config = dict(
    dataset='simulated stained blood smears',
    residual_init='zero_last',
    warmup_steps=270,
)
Rows from block 6, named by matrix and row number. Each number is 500 + 50 x the weight over its row's rms, rounded and kept within 0 to 999. All counts start at 0. Numbers have three digits each. After the name is the row's rms in percent of the matrix's.
# convs1: 3x3 conv (model.mid.0.convs.1.weight, 128x128x3x3), inputs 126-127, a 3x3 kernel for each
convs1.0 104:464468608480412501506534494511448408512563567444513435
convs1.1 096:446455467518371435550604556520525596604643533442451489
convs1.2 099:503560487593513475581483567519502491511510511543514478
convs1.3 097:523482424489530367513557384496564506527531553406640550
convs1.4 097:505569556472452518440514476508519568417482472537559499
convs1.5 101:516552524535535482465454507400597407524492564507409529
convs1.6 103:553570527559404539455517605490379394570451459494499479
convs1.7 104:519490500448558589516592581443532459469556536443489611
convs1.8 096:448434549436399567511519539471446551488492522431498568
convs1.9 101:452495539475537500390523487467436594462460547455493451
convs1.10 100:443569578473493506455452592507538582429513480472500523
convs1.11 096:529540567490503510509375503477600506523655445482412491
convs1.12 094:491578528542475514442512477564422515544447450510498476
convs1.13 100:534591381439541578520537606509495517552522452472478477
convs1.14 100:516477493554533446496495446507525497541457473504466442
convs1.15 101:526440543450520492534530451504472556500586513502549445
convs1.16 106:470542535496479452582566421479411460508493548482452567
convs1.17 107:455591447595506420444594455577521475500419441507521494
convs1.18 091:504459576522556549499502503464421518498593512480499521
convs1.19 093:533405551507416505490532532535510425463427514509571519
convs1.20 101:411506529505549469441549484491481571491495601448486508
convs1.21 106:510583473474428376560552517520484515457467476461460542
convs1.22 101:498521614524555488524581442505467475516468565528544491
convs1.23 105:417448566514501552547524542561438480511442502456561463
convs1.24 099:482533493479518501544493474411518529408543531530461479
convs1.25 105:444568432448494632468529400479442491478504456469565457
convs1.26 096:433412433486431529506376549557512443460535541544501436
convs1.27 093:431556486569517500548480437519440482484557415525449487
convs1.28 096:529455494383609387467455494482523529463497533476545449
convs1.29 101:509424435576503431433519457430542468458457531476439491
convs1.30 100:468504552512566444480507504474535607495503461530405491
convs1.31 097:488500454512386466518587463510526499476467534555519467
convs1.32 095:468506436535513443521583468451393518531515651560439508
convs1.33 092:539464524494406539501433565491469510433585456513401684
convs1.34 101:547568515530541523471590605515541466498548530504627563
convs1.35 096:501530488457541468467502640515505582445422473453428594
convs1.36 099:450521447477503488484582511485461419477597508549555584
convs1.37 107:490568551531507568502506522486487500474499530480408492
convs1.38 101:447477492586558476411437498472456458484547470487509531
convs1.39 100:479532532479485441452467575434465541494564548548360509
convs1.40 099:498498469462460432593489462531452480543503474489501485
convs1.41 099:463497553391464449488485418452448439512506581511436546
convs1.42 099:464423498539519464501613483464412518590442481441477495
convs1.43 102:506429485478640585484473495469368442511475610544471472
convs1.44 099:522543539430417531490477481511440457475506479456553519
convs1.45 102:566591501503372481486423516448478486499456475482578467
convs1.46 105:462546488547400496425433442539457461586542515621496460
convs1.47 099:393511501542441465593534528533473458531626470631360450
convs1.48 099:485597551519500484503405455534434467492631426488483495
convs1.49 099:497587506439566387472522537539445441643488376591539447
convs1.50 094:498458427349464472464462446446341450502503607450508541
convs1.51 102:490522621501456446499535558481612531501433538471462545
convs1.52 106:488548481558541440496458431514466498603582531448443573
convs1.53 097:521516607398433444390475515440499571451570521483530511
convs1.54 100:486557450515588500513467495512553558499591559519548489
convs1.55 098:490490576500490453512530440521555552442579457528522564
convs1.56 105:474425537552533496485509481461499528565494489421440490
convs1.57 105:503411526466544558495545536458385454566563521496557523
convs1.58 098:459495536525490529519495478486551428485497501541524511
convs1.59 105:480509483569483419454499427444482556403483547454484489
convs1.60 100:458692502434481454494479449486574443485491420520444545
convs1.61 102:498470492397520466583554534435570519520426504395581419
convs1.62 099:490488465512455635579511497435528547509483493565517564
convs1.63 104:532532569559496537534529559516580518565483424554515438
convs1.64 100:522586552512543472533527460617523545517463445553397543
convs1.65 102:455511574473566526474432481540543606499485572467513590
convs1.66 104:483543516473415505544446573453514487534468427575632499
convs1.67 095:509486526424366535508444491483497471429537501505499436
convs1.68 099:548435426535441654527558472532407399499473534445513526
convs1.69 100:468444471553596509495519547434519476517586506523409515
convs1.70 100:534439501423616443422485444443521522537498472475475511
convs1.71 091:500527538507473597548515439466496547517545545492523430
convs1.72 098:518536505491480464471437473581427495565493482423460569
convs1.73 102:473584465536418534465447499447478488505495419426554473
convs1.74 105:537652469407500497507520520564569496532474581537507493
convs1.75 104:541484584447483487495584391503550590561505374563606460
convs1.76 099:462495533521552503562490509453533434479430503428479541
convs1.77 105:435478454454484484522569465495446570522502440516493583
convs1.78 104:509567480480540582469585580467366469529411464523466450
convs1.79 092:481469439574538503592493485498423556450466387478459552
convs1.80 092:444604512594567546524537563440585520617496512455453541
convs1.81 098:489504584526437518547520513463549488524559450350482539
convs1.82 105:531418498518422490544511511502456570412578539434449553
convs1.83 099:558558487564495497488442517457532488466471590512466494
convs1.84 100:515421495513484511504419664537523463536450462559557653
convs1.85 096:472549533551442509510557617510398442459483399464567430
convs1.86 099:541469483386543521564518512546433436475452456601597539
convs1.87 106:434490513489468528445531498474457506620552458499582502
convs1.88 096:488473436486489511458440544598629462465452458398385571
convs1.89 101:439393465531517606546407494487463536504551585525585455
convs1.90 098:506505469444490444449488493530526484585522543468533462
convs1.91 102:508426417590488472573529492419459435495463456414440494
convs1.92 100:555509420498526468553451529510638481583444615494537459
convs1.93 104:521495503509444453498429501479440455452554473494467429
convs1.94 101:457441604463478476460425452513494478491601514651451563
convs1.95 102:511623587490519389474407482539499451516453480509402497
convs1.96 097:445442491469650583509491522542481411424520425491495531
convs1.97 099:516502556520527469455555413569463611562522472551439501
convs1.98 093:548524423438466506467491483518504491500637480472459481
convs1.99 097:515639593545615467497552494489503469537601536551523518
convs1.100 098:510491461507504536590504538448540518474505472406457537
convs1.101 102:512390533447375433591503486506484550379455529572458485
convs1.102 102:478428493530508428448508472472594584486385561517469455
convs1.103 095:500473495398571506516617484504557496499510403494517526
convs1.104 097:543477442574456372570625512503504471458576422532469532
convs1.105 102:462565485505530603549574540538484549546496470503394430
convs1.106 107:399495465494500506509506515455379509514551597527537545
convs1.107 105:451540469483434448428448554436492454489426516553489491
convs1.108 101:496438380607473412459573599525511538463527552530508489
convs1.109 096:512442508542470508502527466513559515563438448504467469
convs1.110 091:523507512483620492461468451517505490560467384514501563
convs1.111 103:544574508475520525501471431508605567450426454501508483
convs1.112 100:456552528525490544559495462458562487485394631543529507
convs1.113 099:490463483472522522496597523453531619514487626495421421
convs1.114 103:505532534440590482454601482527461489455526460560438544
convs1.115 100:521533538496581560544469466540395553501529506491487602
convs1.116 102:525526446472499606501482492477576545584491512569462469
convs1.117 100:523436537517540416528547484506507428471497387564540519
convs1.118 098:422510480466527524463384481563426516477550526516574440
convs1.119 108:452605487433511512452504475558582528522506482516478455
convs1.120 100:510383422520442464467464533588436493559468471541544532
convs1.121 105:530455436448500475564487601561565467518535409460509398
convs1.122 101:537546575453581501433428393503386373470392520474523497
convs1.123 099:453498448473365346557540537491503459462463541457493495
convs1.124 098:444557505494512507533512480422468569421588507503416481
convs1.125 099:463534431457681440432482475547507489536433459540458565
convs1.126 100:491530529505498529517468513473445596508534562476476513
convs1.127 099:442573485512533561557477504459432528487464491515462582